A small image classifier, trained from scratch.
Model: 0.513M parameters, 24-pixel images, arch efficientnet, norm groupnorm, activation relu6, widths [32, 64].
Training: adamw at rate 0.0025, 18500 steps, batches of 256, held-out accuracy 91%.
Rows from block 12 of a small image classifier, named by matrix and row number. Rows with one number belong to one channel. Each number is 50 + 10 x the weight over its row's rms, rounded and kept within 0 to 99. All counts start at 0. After the name is the row's rms in percent of the matrix's.
After each channel's rows are labels from the 100 images, of 14848, where the channel reaches its highest value: "strongest on" is what is common among them. Only what is clearly more common there than usual is listed. The data: drawn small creatures on textured ground. In brackets: how many of the 100, against the usual share in percent.
# convs0: expand pointwise conv (model.blocks.12.convs.0.weight, 256x64x1x1, standardized in use), inputs 0-63
# convs1: depthwise 3x3 conv (model.blocks.12.convs.1.weight, 256x1x3x3), a 3x3 kernel
# convs2: project pointwise conv (model.blocks.12.convs.2.weight, 64x256x1x1, standardized in use, transposed), outputs 0-63

convs0.87 100:54 53 56 57 69 51 51 28 67 57 42 34 55 43 62 47 56 44 36 59 56 54 42 47 33 56 39 52 32 28 47 47 59 57 42 48 39 59 40 62 66 58 47 35 47 57 42 46 62 54 65 45 61 62 55 45 55 57 33 67 44 54 44 56
convs1.87 074:53 53 47 28 43 35 53 60 52
convs2.87 140:48 54 62 49 42 51 30 46 53 41 40 57 38 62 40 48 60 59 31 30 35 43 45 46 32 37 51 33 45 39 48 60 47 58 69 55 41 36 60 62 31 51 59 43 56 51 57 61 56 45 38 46 68 56 48 56 42 62 40 49 54 46 43 37
strongest on: large (73 vs 25.6); dotted (45 vs 16.7); spotted (39 vs 16.5); creature: butterfly (27 vs 8.1)

convs0.69 102:58 49 65 47 44 54 48 48 50 35 58 58 54 67 42 37 45 43 59 53 54 48 66 53 61 32 54 46 49 64 44 60 58 57 50 35 48 62 61 74 60 37 52 48 56 47 44 45 41 44 37 37 63 50 26 40 39 38 65 58 64 38 48 38
convs1.69 092:45 63 49 54 53 40 51 29 38
convs2.69 074:61 43 34 62 53 58 43 49 44 30 62 63 39 60 49 52 59 49 69 34 57 48 37 57 41 75 46 54 54 43 56 52 62 53 38 55 41 50 50 46 49 52 65 47 46 64 62 60 49 38 68 50 48 25 55 45 63 34 44 47 51 56 56 58
strongest on: plain (48 vs 16.7); spider (38 vs 8.2); caterpillar (31 vs 8.4)

convs0.128 095:64 54 45 49 49 55 48 60 38 58 42 42 32 54 42 55 47 42 60 50 78 52 66 41 39 45 51 53 58 39 46 50 62 42 72 35 63 63 53 57 49 51 44 32 69 40 51 45 55 56 35 54 35 48 51 45 52 56 75 43 56 43 43 53
convs1.128 174:51 54 43 58 36 34 44 46 35
convs2.128 059:40 61 54 56 46 30 26 49 45 46 46 65 34 34 57 58 34 52 48 43 38 48 38 49 32 48 46 49 40 52 40 61 43 50 56 62 42 49 52 44 34 59 61 47 50 52 51 56 50 46 46 28 52 52 51 46 69 45 36 49 71 35 36 45
strongest on: spider (26 vs 8.2)

convs0.235 095:30 47 53 47 62 37 54 43 50 50 57 49 74 45 60 38 49 44 63 49 44 61 43 47 51 44 44 44 29 81 55 65 61 53 24 32 50 52 59 64 54 45 58 47 56 51 50 48 52 61 37 46 57 51 50 43 49 46 61 57 57 57 38 36
convs1.235 068:52 70 53 61 59 43 60 46 60
convs2.235 081:43 50 41 46 35 52 48 53 54 48 33 43 36 36 50 41 58 49 52 60 54 48 58 27 36 37 40 38 56 46 43 60 69 50 59 42 44 52 50 60 59 31 38 58 33 37 42 48 53 67 38 37 46 38 71 50 41 63 59 57 51 44 47 63
strongest on: small (68 vs 26.1); dotted (47 vs 16.7); turtle (32 vs 8.6)

convs0.108 100:54 53 51 39 58 37 52 38 64 44 43 42 42 57 45 42 57 30 59 56 69 64 52 41 55 43 50 40 59 34 48 60 62 60 64 42 47 45 57 62 78 37 31 36 50 46 47 41 53 74 58 45 38 52 46 52 45 49 60 48 47 49 61 54
convs1.108 086:32 51 51 33 58 62 47 58 55
convs2.108 086:51 54 44 59 60 44 37 49 45 52 58 62 33 43 60 57 41 73 47 62 45 23 51 45 50 52 36 51 44 49 60 44 59 54 50 58 68 33 46 47 42 48 35 41 48 55 53 43 58 65 61 69 46 28 41 57 48 44 44 51 50 51 44 73
strongest on: black (65 vs 8.4); small (55 vs 26.1)

convs0.84 098:61 67 42 49 67 58 47 59 46 38 33 42 41 48 71 41 48 61 42 57 63 54 43 52 55 61 39 40 45 47 27 46 55 44 60 47 65 51 37 47 70 70 42 40 49 56 34 42 53 59 52 39 50 53 49 41 60 45 56 37 59 36 62 57
convs1.84 091:55 39 64 60 37 61 55 55 62
convs2.84 119:62 39 57 36 44 80 30 48 53 46 53 57 60 55 36 39 57 56 33 63 45 39 43 63 42 51 59 38 41 63 58 63 51 67 64 56 56 52 53 54 41 47 49 35 60 39 50 68 45 40 45 61 60 52 54 55 42 38 48 55 59 51 46 35
strongest on: large (76 vs 25.6); marbled (47 vs 16.4); butterfly (41 vs 8.1)

convs0.220 104:51 56 75 43 56 41 39 45 47 54 54 19 55 43 58 44 49 48 51 46 51 36 67 51 51 57 51 34 39 56 57 50 51 44 45 50 33 60 52 63 67 50 54 24 52 38 37 39 56 48 52 66 53 74 44 42 50 50 52 55 54 64 53 51
convs1.220 098:61 55 56 64 44 62 60 59 63
convs2.220 116:57 33 61 25 60 48 56 38 51 59 50 54 51 65 52 55 52 48 51 42 64 51 52 50 67 46 52 43 45 38 39 51 51 21 49 39 55 55 41 39 51 55 58 59 53 53 38 42 60 56 40 50 52 54 64 51 59 54 70 44 30 64 70 63
strongest on: plain (46 vs 16.7)

convs0.0 098:33 49 48 45 46 44 46 54 64 58 46 46 60 60 48 41 66 56 59 54 61 35 49 37 52 52 56 48 36 35 64 48 69 42 52 62 36 43 56 52 57 21 27 46 49 60 52 42 67 54 54 51 47 50 40 57 67 41 35 45 53 44 53 66
convs1.0 068:63 67 61 51 64 48 56 59 49
convs2.0 094:30 60 47 63 48 47 56 58 57 40 52 43 62 50 55 69 57 52 51 57 64 55 55 51 46 47 58 51 48 62 56 41 43 57 51 61 48 39 69 24 64 59 47 51 43 50 52 49 53 44 39 45 23 53 40 59 37 66 38 30 51 55 67 54
strongest on: spotted (37 vs 16.5); black (35 vs 8.4)

convs0.154 104:45 70 55 51 72 43 52 49 68 33 50 35 57 64 66 23 46 48 45 58 56 59 61 57 54 51 50 31 39 45 39 52 45 49 41 45 43 51 59 53 71 46 40 34 50 43 36 51 51 44 58 57 59 63 44 49 47 66 55 37 55 45 44 50
convs1.154 081:64 29 50 58 47 60 41 48 53
convs2.154 100:45 39 54 54 47 53 54 52 50 25 36 50 47 69 39 47 53 34 53 37 49 59 49 57 42 65 69 45 46 64 39 63 46 62 75 55 43 47 56 57 60 59 56 45 41 57 40 53 53 32 35 44 41 50 60 41 44 45 59 42 45 55 59 26
strongest on: small (57 vs 26.1); black (29 vs 8.4); fish (28 vs 8.5); creature: caterpillar (25 vs 8.4)

convs0.93 102:59 59 51 76 59 46 52 37 43 52 48 43 38 53 69 36 61 61 40 63 47 47 42 48 56 65 40 44 43 56 40 31 50 68 56 62 54 49 27 36 59 51 41 51 44 57 34 55 40 49 61 48 63 39 37 55 43 52 32 48 50 56 52 55
convs1.93 092:49 54 58 52 24 47 56 58 58
convs2.93 143:52 52 65 37 42 71 29 46 57 48 57 67 51 56 37 51 62 65 42 54 46 51 52 53 47 40 40 40 35 49 42 55 34 52 43 46 43 32 60 64 27 57 61 34 49 32 62 58 52 49 45 59 54 43 38 59 50 38 43 51 63 51 42 46
strongest on: dotted (64 vs 16.7); large (60 vs 25.6); butterfly (41 vs 8.1)

convs0.221 101:49 44 65 43 60 26 52 55 61 59 52 44 60 51 53 37 27 53 55 47 68 49 56 38 51 48 57 35 45 46 52 54 73 43 31 50 23 58 61 58 64 39 44 42 52 54 54 41 52 63 51 44 54 60 34 48 55 35 50 43 64 52 53 56
convs1.221 086:62 60 63 64 57 60 56 61 53
convs2.221 105:47 43 70 43 52 52 54 51 58 34 56 48 59 39 42 54 63 44 50 49 51 62 61 48 57 36 55 40 40 44 42 43 32 38 62 59 56 43 47 40 53 43 50 64 64 37 44 49 48 57 34 38 41 64 39 70 33 62 61 54 42 61 73 58
strongest on: dragonfly (54 vs 8.2); plain (54 vs 16.7)

convs0.46 103:68 52 36 53 58 59 52 38 59 34 46 48 57 63 50 57 34 38 59 70 56 61 56 49 47 36 49 44 57 43 42 64 66 48 60 32 50 64 75 63 52 37 43 55 63 46 49 51 36 60 45 53 45 53 35 40 50 44 59 55 53 47 42 34
convs1.46 123:53 61 44 61 45 31 49 40 40
convs2.46 084:62 45 44 60 51 34 40 64 39 38 35 38 54 42 37 52 55 64 46 42 47 48 33 42 49 66 63 57 52 48 48 39 53 46 37 37 45 56 55 31 68 57 53 55 45 51 69 64 55 43 54 39 42 60 52 36 63 49 61 54 74 50 57 59
strongest on: small (67 vs 26.1); scaly (51 vs 16.9); snake (30 vs 8); creature: caterpillar (29 vs 8.4)

convs0.204 097:76 50 47 44 37 56 50 59 31 67 38 50 28 42 47 59 50 29 49 53 54 42 49 44 52 42 53 65 59 43 38 41 62 42 64 49 44 36 52 44 43 60 56 55 59 37 58 43 53 59 41 50 47 46 48 42 65 44 66 56 64 49 46 71
convs1.204 090:54 47 64 51 38 43 63 54 67
convs2.204 133:35 42 51 48 54 56 52 32 40 54 59 47 63 54 39 50 32 59 47 45 52 55 59 56 56 54 46 52 52 51 48 56 47 42 52 56 62 65 48 44 46 53 66 56 56 41 49 50 12 52 68 54 46 61 25 74 48 47 64 52 52 66 52 57
strongest on: starfish (37 vs 8.4); spotted (36 vs 16.5)

convs0.216 102:46 55 55 35 63 24 57 39 59 53 55 51 62 54 51 29 42 47 65 55 56 68 53 35 49 50 55 38 31 59 46 56 67 53 36 37 34 45 60 63 60 43 38 42 48 52 52 46 42 64 52 42 51 70 41 61 50 51 54 55 58 52 42 44
convs1.216 060:64 41 63 46 46 57 55 66 60
convs2.216 070:40 51 45 42 59 44 54 57 50 48 53 37 53 52 38 56 62 53 41 48 40 63 45 48 43 54 36 46 57 46 57 51 46 37 40 70 51 47 33 55 54 46 41 50 49 46 52 46 44 44 53 16 36 56 69 38 37 71 47 54 53 58 65 24
strongest on: plain (39 vs 16.7); snake (30 vs 8)

convs0.187 100:67 44 56 40 46 42 66 61 61 46 35 55 41 54 49 28 48 41 49 51 46 56 40 33 55 59 41 47 38 45 34 67 52 75 45 64 44 43 53 55 56 41 58 40 44 53 36 32 46 48 52 46 53 77 45 63 61 61 51 53 56 46 45 55
convs1.187 077:46 48 56 46 48 73 38 39 57
convs2.187 085:51 69 38 50 39 40 62 26 58 40 54 37 46 41 60 49 38 41 41 38 59 39 49 56 59 55 60 51 44 37 57 43 39 46 39 34 41 45 49 47 61 35 63 46 45 44 51 44 65 42 39 55 48 61 43 41 66 65 53 42 30 35 42 58
strongest on: black (31 vs 8.4); grey (28 vs 8.8)

convs0.219 098:57 48 41 57 62 60 47 65 35 48 31 43 50 50 51 52 43 59 38 58 63 38 61 54 36 49 40 54 42 61 30 42 54 46 69 56 50 70 50 47 53 60 58 41 52 45 28 49 47 37 47 63 55 67 54 44 54 71 63 40 53 51 37 41
convs1.219 110:57 53 56 61 48 61 64 59 67
convs2.219 081:64 48 42 56 50 40 59 65 43 58 43 48 51 42 52 52 57 53 32 47 53 78 65 54 31 41 49 34 53 36 55 64 52 55 72 41 31 54 54 58 41 54 47 55 41 40 22 60 43 53 52 46 59 36 50 58 44 45 46 55 43 53 55 60
strongest on: black (64 vs 8.4); marbled (36 vs 16.4)

convs0.231 102:52 56 52 62 54 62 45 46 35 38 55 57 60 48 30 45 62 42 48 59 49 39 47 49 39 39 54 53 62 59 49 65 49 53 56 47 46 52 44 39 48 49 63 57 53 36 66 43 55 59 56 44 52 38 24 26 41 49 56 66 53 55 28 71
convs1.231 106:55 59 58 64 40 64 57 53 63
convs2.231 086:51 48 71 42 67 34 53 60 47 61 44 51 53 45 65 46 51 47 62 51 57 51 51 39 57 26 53 43 57 66 46 66 40 63 66 46 72 56 39 41 47 48 54 63 48 53 63 30 56 55 60 53 39 39 46 42 36 48 51 48 66 58 54 61
strongest on: dragonfly (33 vs 8.2); white (26 vs 8.5)

convs0.56 093:49 51 56 44 60 39 38 63 55 58 61 44 62 51 53 32 27 43 53 47 59 59 50 48 49 51 47 29 43 70 34 44 47 47 37 67 39 53 65 61 51 41 54 42 59 43 46 38 51 63 39 48 58 64 30 41 62 47 48 50 71 54 57 59
convs1.56 092:57 63 55 61 65 61 48 59 59
convs2.56 101:29 51 52 55 40 59 44 33 54 50 56 54 46 50 47 70 58 42 53 65 55 59 57 51 52 20 58 31 49 34 64 35 35 56 53 52 52 44 46 33 43 50 44 53 48 51 36 38 44 46 53 47 47 60 53 62 50 66 46 44 32 54 63 63
strongest on: spider (65 vs 8.2); plain (38 vs 16.7)

convs0.92 103:61 50 31 49 48 68 62 40 54 43 57 63 45 74 42 40 47 46 61 69 46 52 56 48 53 32 40 66 63 44 52 61 59 54 68 40 62 64 47 58 43 29 51 59 52 49 68 47 45 49 54 40 38 39 38 43 48 43 59 47 49 43 44 46
convs1.92 150:46 33 33 42 44 38 52 58 48
convs2.92 078:43 28 36 47 48 51 45 41 52 50 49 60 36 72 55 62 65 54 61 60 54 58 34 61 50 61 57 56 41 36 43 55 53 50 40 51 45 60 59 44 47 59 52 32 36 55 41 46 54 41 57 46 64 43 64 51 70 66 49 36 46 29 42 57
strongest on: dotted (37 vs 16.7)

convs0.6 101:31 59 41 52 45 46 46 47 36 60 52 53 30 59 31 60 66 33 56 60 36 55 61 42 57 49 51 70 72 41 57 49 71 53 47 36 37 28 43 48 44 50 48 48 55 59 59 63 46 45 55 54 37 52 54 56 39 49 50 52 49 63 56 48
convs1.6 089:43 41 43 55 63 36 37 49 37
convs2.6 118:76 22 48 34 54 59 30 62 50 51 35 66 53 38 40 38 57 60 55 66 47 50 39 47 42 55 40 59 21 43 52 46 53 48 38 49 52 50 42 63 43 50 57 44 53 47 51 68 47 47 50 46 49 56 53 59 59 41 44 53 56 48 43 56
strongest on: small (69 vs 26.1); dotted (43 vs 16.7); spider (31 vs 8.2)

convs0.48 099:53 45 44 42 48 40 62 67 43 56 40 55 43 34 52 37 51 61 51 37 43 50 34 55 49 67 50 55 29 58 43 49 45 52 51 75 52 40 49 24 48 69 49 57 39 57 44 53 68 40 48 58 58 52 64 71 47 47 38 57 52 46 50 53
convs1.48 073:61 57 57 58 37 59 54 67 58
convs2.48 100:45 55 64 65 31 60 64 59 54 40 46 67 53 55 57 41 45 57 47 58 58 50 64 37 49 54 47 60 48 41 48 26 55 64 43 40 40 63 59 30 44 72 59 41 52 52 51 59 42 56 40 48 55 51 34 70 62 43 39 44 46 58 50 53
strongest on: spotted (100 vs 16.5); butterfly (45 vs 8.1); turtle (27 vs 8.6)

convs0.98 098:56 55 42 45 61 45 39 50 61 42 45 45 50 46 71 29 42 57 55 37 67 60 42 50 63 50 35 29 39 47 41 55 35 48 44 62 55 47 66 54 63 54 57 37 48 54 37 32 60 59 46 54 57 65 51 50 68 38 44 40 46 52 67 52
convs1.98 084:37 48 45 47 67 47 35 45 37
convs2.98 091:52 45 33 53 50 46 28 47 42 46 68 60 37 44 52 47 29 57 51 54 36 30 41 39 56 54 49 41 45 58 32 58 34 40 42 42 49 37 48 60 49 61 57 50 50 43 60 44 56 61 49 60 69 26 45 70 40 43 55 49 53 54 53 57
strongest on: starfish (30 vs 8.4)

convs0.116 099:60 65 61 68 52 38 66 50 50 30 47 41 49 64 53 60 41 62 46 55 76 51 60 50 37 49 49 54 49 49 35 44 48 37 63 41 50 44 67 54 52 34 32 48 46 54 55 46 35 50 61 44 54 52 48 53 50 53 42 62 49 32 34 68
convs1.116 095:54 59 54 62 30 54 57 47 63
convs2.116 111:43 63 44 45 63 36 48 54 56 38 65 46 54 44 57 40 48 42 50 44 51 38 49 55 61 41 30 48 56 58 67 56 41 53 29 43 49 35 39 47 47 46 55 48 54 56 50 55 46 50 49 64 45 39 56 43 79 20 53 42 65 36 41 59
strongest on: black (64 vs 8.4); small (62 vs 26.1); snake (35 vs 8); creature: caterpillar (26 vs 8.4)

convs0.215 097:33 53 51 46 55 38 46 37 61 65 53 44 58 44 49 48 54 51 57 51 46 57 50 25 62 46 40 40 40 46 64 51 60 52 43 33 36 32 55 48 68 43 52 37 42 47 47 46 43 67 61 58 52 79 55 49 57 49 54 38 33 64 55 54
convs1.215 083:47 47 61 60 65 65 59 53 61
convs2.215 095:60 41 63 44 69 50 58 80 48 61 53 60 44 60 37 52 54 56 47 57 40 48 50 32 51 49 55 60 39 45 51 51 39 38 52 64 49 64 35 67 38 60 55 34 66 59 48 66 52 55 60 52 49 53 51 68 54 54 64 50 64 52 52 40
strongest on: plain (45 vs 16.7); blue (26 vs 8.6)

convs0.189 101:32 46 54 59 46 26 62 34 65 48 54 51 67 44 54 51 40 51 59 47 53 60 43 48 38 54 52 47 49 42 51 55 66 42 29 36 58 48 49 67 51 46 36 44 57 69 52 56 32 76 55 50 61 53 51 60 37 55 41 52 38 46 38 45
convs1.189 072:47 46 63 67 41 40 37 56 53
convs2.189 074:55 41 48 56 47 62 61 44 46 44 61 62 52 41 40 53 55 42 43 41 58 60 54 48 44 52 44 31 40 47 45 47 64 76 39 81 60 38 37 52 41 51 54 38 49 45 56 56 42 43 53 41 51 76 53 45 42 51 38 45 56 33 43 36
strongest on: dotted (55 vs 16.7)

convs0.115 101:48 47 49 44 75 56 44 67 55 43 37 42 50 51 50 52 48 49 48 47 49 40 59 42 47 50 48 61 48 50 54 48 32 40 50 56 38 61 56 43 59 56 84 51 47 51 45 43 60 29 45 80 37 60 52 49 59 59 59 39 48 58 52 32
convs1.115 058:56 58 57 63 65 60 61 59 56
convs2.115 120:54 55 50 50 52 36 45 62 46 44 43 60 55 47 38 51 64 61 44 33 61 40 68 57 35 47 27 50 38 45 39 57 38 46 60 56 30 46 57 63 41 56 57 36 71 52 58 46 56 58 33 65 45 54 54 54 50 56 28 37 59 54 47 52
strongest on: black (100 vs 8.4); plain (83 vs 16.7)

convs0.251 098:44 48 51 56 42 46 42 56 48 59 47 58 59 49 55 27 54 60 34 53 42 38 43 60 73 56 46 40 49 65 51 39 43 68 37 69 54 47 24 46 56 41 53 61 44 47 62 44 53 34 64 60 47 35 48 37 49 50 38 43 48 62 53 62
convs1.251 070:50 58 46 55 75 46 56 62 52
convs2.251 109:48 67 59 55 52 48 45 34 31 59 49 59 51 54 42 64 53 51 54 62 29 44 45 47 34 39 45 57 68 40 49 41 55 32 71 38 64 50 51 47 51 63 50 62 57 62 50 49 58 28 51 61 43 39 68 35 52 60 50 44 47 50 41 46
strongest on: dotted (71 vs 16.7); jellyfish (43 vs 8.7); grey (36 vs 8.8)

convs0.178 101:50 35 45 50 54 50 51 42 55 55 42 60 68 46 45 51 29 54 51 47 60 76 47 44 46 53 48 48 34 47 30 49 45 57 37 34 59 56 58 54 54 36 51 49 47 51 48 39 37 65 58 55 65 54 56 75 52 53 56 38 61 59 45 25
convs1.178 099:56 57 61 62 28 57 54 51 50
convs2.178 096:64 58 58 45 52 31 49 52 44 57 42 47 49 73 43 47 45 47 35 43 43 45 54 55 50 57 56 53 54 27 62 48 49 51 64 54 54 44 47 67 51 58 59 47 61 64 63 66 41 23 46 51 49 53 45 44 46 61 46 50 25 48 51 27
strongest on: starfish (38 vs 8.4); snake (31 vs 8); white (29 vs 8.5)

convs0.86 103:46 61 53 54 46 59 47 48 55 45 54 51 57 62 45 52 51 47 50 79 43 57 61 48 66 21 41 51 73 71 44 50 50 49 43 46 48 44 46 50 48 34 45 59 46 32 67 43 39 50 60 57 48 39 29 33 51 51 49 48 53 54 43 64
convs1.86 156:53 47 45 55 39 43 52 33 31
convs2.86 079:52 48 51 51 52 48 35 53 48 48 45 68 51 48 54 35 28 55 65 50 52 48 54 52 52 57 32 40 56 52 56 37 56 67 44 55 54 55 53 63 45 34 38 36 55 79 45 46 43 51 48 58 55 39 66 57 44 32 38 47 46 38 24 56
strongest on: plain (39 vs 16.7)

convs0.229 099:47 46 41 56 54 57 57 62 48 46 41 53 49 45 25 42 61 43 60 60 72 46 37 44 39 32 53 59 58 43 47 62 57 42 65 45 43 43 40 30 45 49 38 53 55 45 65 50 58 54 51 49 47 46 30 39 47 41 56 65 55 47 34 75
convs1.229 080:53 62 55 57 32 63 60 58 56
convs2.229 095:26 46 58 46 45 52 59 46 56 58 50 41 57 50 57 53 51 41 63 43 54 61 69 31 57 53 52 43 57 73 52 57 60 54 66 46 57 61 40 48 39 49 57 67 48 45 64 44 31 54 66 57 48 38 23 64 43 49 52 46 61 52 46 59
strongest on: starfish (54 vs 8.4)

convs0.80 103:68 54 46 49 34 55 54 49 54 35 55 52 33 49 47 58 42 45 58 62 57 44 56 51 56 33 54 50 60 51 37 53 67 56 67 42 64 56 62 60 41 31 36 49 64 46 59 56 26 55 54 36 49 37 34 43 38 36 56 60 56 42 47 49
convs1.80 137:51 52 40 57 59 28 45 47 38
convs2.80 119:56 22 36 45 43 48 46 63 55 57 43 52 64 60 39 57 50 61 63 59 42 64 45 46 47 54 50 69 39 48 44 48 49 48 34 36 41 67 43 56 63 54 55 63 55 61 52 73 42 36 51 40 36 56 57 58 70 49 56 60 40 60 50 46
strongest on: spider (42 vs 8.2); beetle (25 vs 8.5)

convs0.188 102:49 43 47 58 57 43 43 59 62 61 38 58 61 32 56 31 43 57 38 48 47 44 32 49 45 40 42 45 49 53 59 47 32 61 37 65 40 69 47 36 59 76 58 49 44 45 47 53 43 42 63 59 61 52 40 43 47 63 45 46 45 64 34 56
convs1.188 112:38 42 31 39 53 56 57 56 59
convs2.188 092:54 56 62 58 49 63 40 58 44 44 46 70 40 51 34 40 47 63 59 67 59 49 56 38 23 51 47 34 54 35 53 27 47 50 52 54 46 53 54 61 46 52 65 26 52 60 58 58 54 54 53 57 37 50 49 67 50 53 34 39 44 48 44 51
strongest on: dragonfly (36 vs 8.2); grey (28 vs 8.8); black (26 vs 8.4)

convs0.180 099:38 52 70 56 61 38 31 46 53 53 49 33 55 49 54 54 36 45 44 49 57 43 56 53 40 51 57 19 64 50 57 31 68 38 51 58 36 56 50 61 59 43 36 48 54 55 49 54 44 63 58 55 44 55 40 45 42 49 47 44 55 53 60 76
convs1.180 138:63 64 56 60 62 61 57 55 58
convs2.180 123:58 54 64 51 78 44 56 56 50 45 51 59 53 50 47 45 58 37 45 44 53 50 46 62 63 25 50 42 48 44 40 46 23 55 53 49 51 46 42 39 52 46 60 51 67 58 50 45 50 60 31 50 54 59 56 60 42 49 62 55 40 66 77 41
strongest on: dragonfly (66 vs 8.2)

convs0.112 095:55 51 71 46 47 48 39 53 60 50 60 44 67 57 38 36 31 50 54 45 54 60 51 55 47 48 59 38 52 63 52 47 43 39 26 69 44 50 68 62 48 39 54 54 46 39 57 34 48 51 43 44 67 54 25 55 64 43 52 53 62 40 60 56
convs1.112 137:50 59 57 57 75 57 53 56 55
convs2.112 111:16 49 52 49 38 43 50 28 41 47 45 43 53 48 51 55 54 44 65 58 61 55 47 48 54 33 60 49 48 41 57 52 44 46 51 52 42 33 61 47 59 48 40 76 44 64 46 35 57 48 48 43 44 61 40 52 51 70 42 51 29 50 64 51
strongest on: spider (27 vs 8.2)

convs0.51 091:53 37 53 56 49 41 52 61 68 53 38 46 57 48 52 41 41 57 43 48 60 59 51 40 39 55 33 35 51 48 37 47 44 48 52 75 41 57 58 46 56 34 44 43 54 61 48 24 50 55 57 49 51 64 28 49 68 57 39 49 73 49 58 65
convs1.51 083:49 62 43 58 62 66 62 58 53
convs2.51 084:39 54 41 57 53 57 53 37 60 40 67 47 48 46 31 69 49 44 68 68 52 65 45 48 68 41 52 40 40 39 64 31 44 48 39 56 45 41 54 47 48 50 39 48 45 51 54 46 55 48 54 53 58 66 54 77 58 62 43 40 39 53 52 68
strongest on: spotted (54 vs 16.5); spider (39 vs 8.2)

convs0.198 100:53 53 44 32 60 53 48 67 51 36 37 40 47 45 41 48 37 55 49 51 63 41 46 54 45 42 52 36 41 44 25 44 42 44 71 54 56 43 72 44 51 60 45 55 51 51 37 41 46 75 58 37 53 60 51 61 56 48 45 61 66 37 63 40
convs1.198 087:55 55 57 63 30 54 44 63 53
convs2.198 117:51 62 44 56 46 55 46 39 51 61 49 39 48 57 48 45 27 41 42 30 53 55 46 75 37 58 67 46 55 66 62 65 55 62 66 75 46 42 62 42 55 36 35 52 57 50 36 49 45 41 51 60 50 38 53 45 46 62 54 57 57 45 48 55
strongest on: spotted (73 vs 16.5); turtle (25 vs 8.6)

convs0.103 094:58 46 43 36 49 42 52 53 60 51 44 50 54 48 63 34 37 32 50 57 60 60 53 36 57 56 43 35 38 39 43 42 66 55 31 48 35 47 52 47 56 48 37 41 54 68 62 51 50 60 56 53 56 61 47 49 74 54 46 58 57 41 59 79
convs1.103 081:52 64 59 38 62 50 45 62 63
convs2.103 075:57 38 40 51 54 42 48 71 52 65 61 59 43 66 29 60 56 41 51 45 43 60 60 52 38 40 48 31 49 47 46 50 54 72 52 80 40 48 67 45 47 46 46 42 40 54 38 57 46 49 45 55 52 67 50 48 46 62 40 40 47 35 45 44
strongest on: black (51 vs 8.4); dotted (47 vs 16.7); spider (45 vs 8.2)

convs0.213 098:40 72 41 37 55 44 53 37 55 46 59 53 53 65 51 41 65 44 71 56 33 43 43 60 54 44 60 68 42 62 45 65 56 56 37 40 39 27 49 61 40 47 50 57 53 46 67 65 48 48 46 40 48 50 49 48 31 46 48 66 59 46 47 46
convs1.213 103:31 46 36 54 52 60 56 39 44
convs2.213 081:73 53 59 42 36 65 57 51 49 46 30 46 48 46 37 45 62 49 58 46 59 57 35 48 54 61 49 66 41 44 57 55 44 51 53 64 38 48 42 55 65 45 60 51 55 56 44 65 39 47 42 20 44 64 64 35 39 49 49 50 47 44 48 30
strongest on: small (54 vs 26.1); dotted (40 vs 16.7); spider (36 vs 8.2)

convs0.105 101:62 24 62 47 35 38 47 48 44 80 52 46 47 48 47 55 27 44 50 53 52 65 51 28 55 46 52 50 59 51 57 40 71 61 35 44 51 55 43 51 47 41 39 49 67 52 63 55 42 59 42 57 56 47 48 48 50 48 55 29 56 51 52 52
convs1.105 157:53 34 51 48 30 59 57 41 48
convs2.105 093:63 40 36 42 52 53 41 46 50 50 58 61 40 59 39 55 73 51 42 53 46 58 68 58 51 50 30 44 58 43 45 53 59 59 50 54 48 58 51 49 35 53 58 26 55 50 61 50 50 49 48 53 82 44 62 53 56 54 37 48 42 32 33 35
strongest on: dragonfly (28 vs 8.2)

convs0.139 103:40 34 56 60 46 39 54 52 46 48 52 40 66 43 31 55 38 63 43 49 78 50 48 59 39 50 58 37 77 41 63 44 57 34 45 52 41 31 51 54 44 52 55 42 44 38 44 46 43 68 59 60 69 57 44 47 45 51 52 49 41 46 57 49
convs1.139 103:48 57 55 38 52 32 60 65 53
convs2.139 104:66 57 39 46 50 41 63 58 54 38 44 44 42 31 53 50 47 31 44 52 48 50 48 55 66 71 61 65 68 49 57 56 29 66 52 61 40 29 50 41 60 48 56 54 42 40 39 45 55 50 40 48 62 59 49 48 59 37 46 56 45 34 45 38
strongest on: dragonfly (55 vs 8.2); snail (38 vs 8.2)

convs0.49 102:49 40 71 62 45 28 63 41 55 49 49 45 65 47 40 49 47 51 46 65 63 52 49 29 41 46 51 56 53 58 56 47 60 53 51 41 30 45 52 45 56 43 40 50 57 55 49 47 34 64 67 48 54 44 31 36 41 53 46 63 52 50 26 68
convs1.49 077:60 62 48 47 32 61 39 42 56
convs2.49 080:51 42 58 35 61 37 54 50 56 48 61 69 50 51 52 39 64 49 39 37 56 48 51 47 64 57 50 16 48 66 48 51 44 56 38 45 43 45 53 58 30 47 53 45 70 46 76 45 52 47 51 46 61 45 39 44 40 39 42 58 50 45 52 63
strongest on: dragonfly (37 vs 8.2); grey (26 vs 8.8)

convs0.127 102:41 54 53 45 78 59 36 63 49 32 41 50 39 50 62 34 59 41 58 51 53 28 56 42 55 46 37 41 44 55 37 63 48 41 58 55 39 52 59 46 59 62 66 40 46 48 36 42 65 46 49 65 45 69 46 44 48 56 64 36 52 48 52 55
convs1.127 053:59 55 52 60 52 57 58 72 61
convs2.127 095:59 59 35 63 51 54 45 59 45 52 48 52 47 50 45 48 59 56 40 38 64 43 55 90 34 64 31 40 47 43 45 63 52 55 64 54 38 55 60 55 38 54 53 38 64 46 45 50 54 55 43 69 66 58 61 48 51 58 47 51 55 66 53 44
strongest on: black (74 vs 8.4); plain (72 vs 16.7)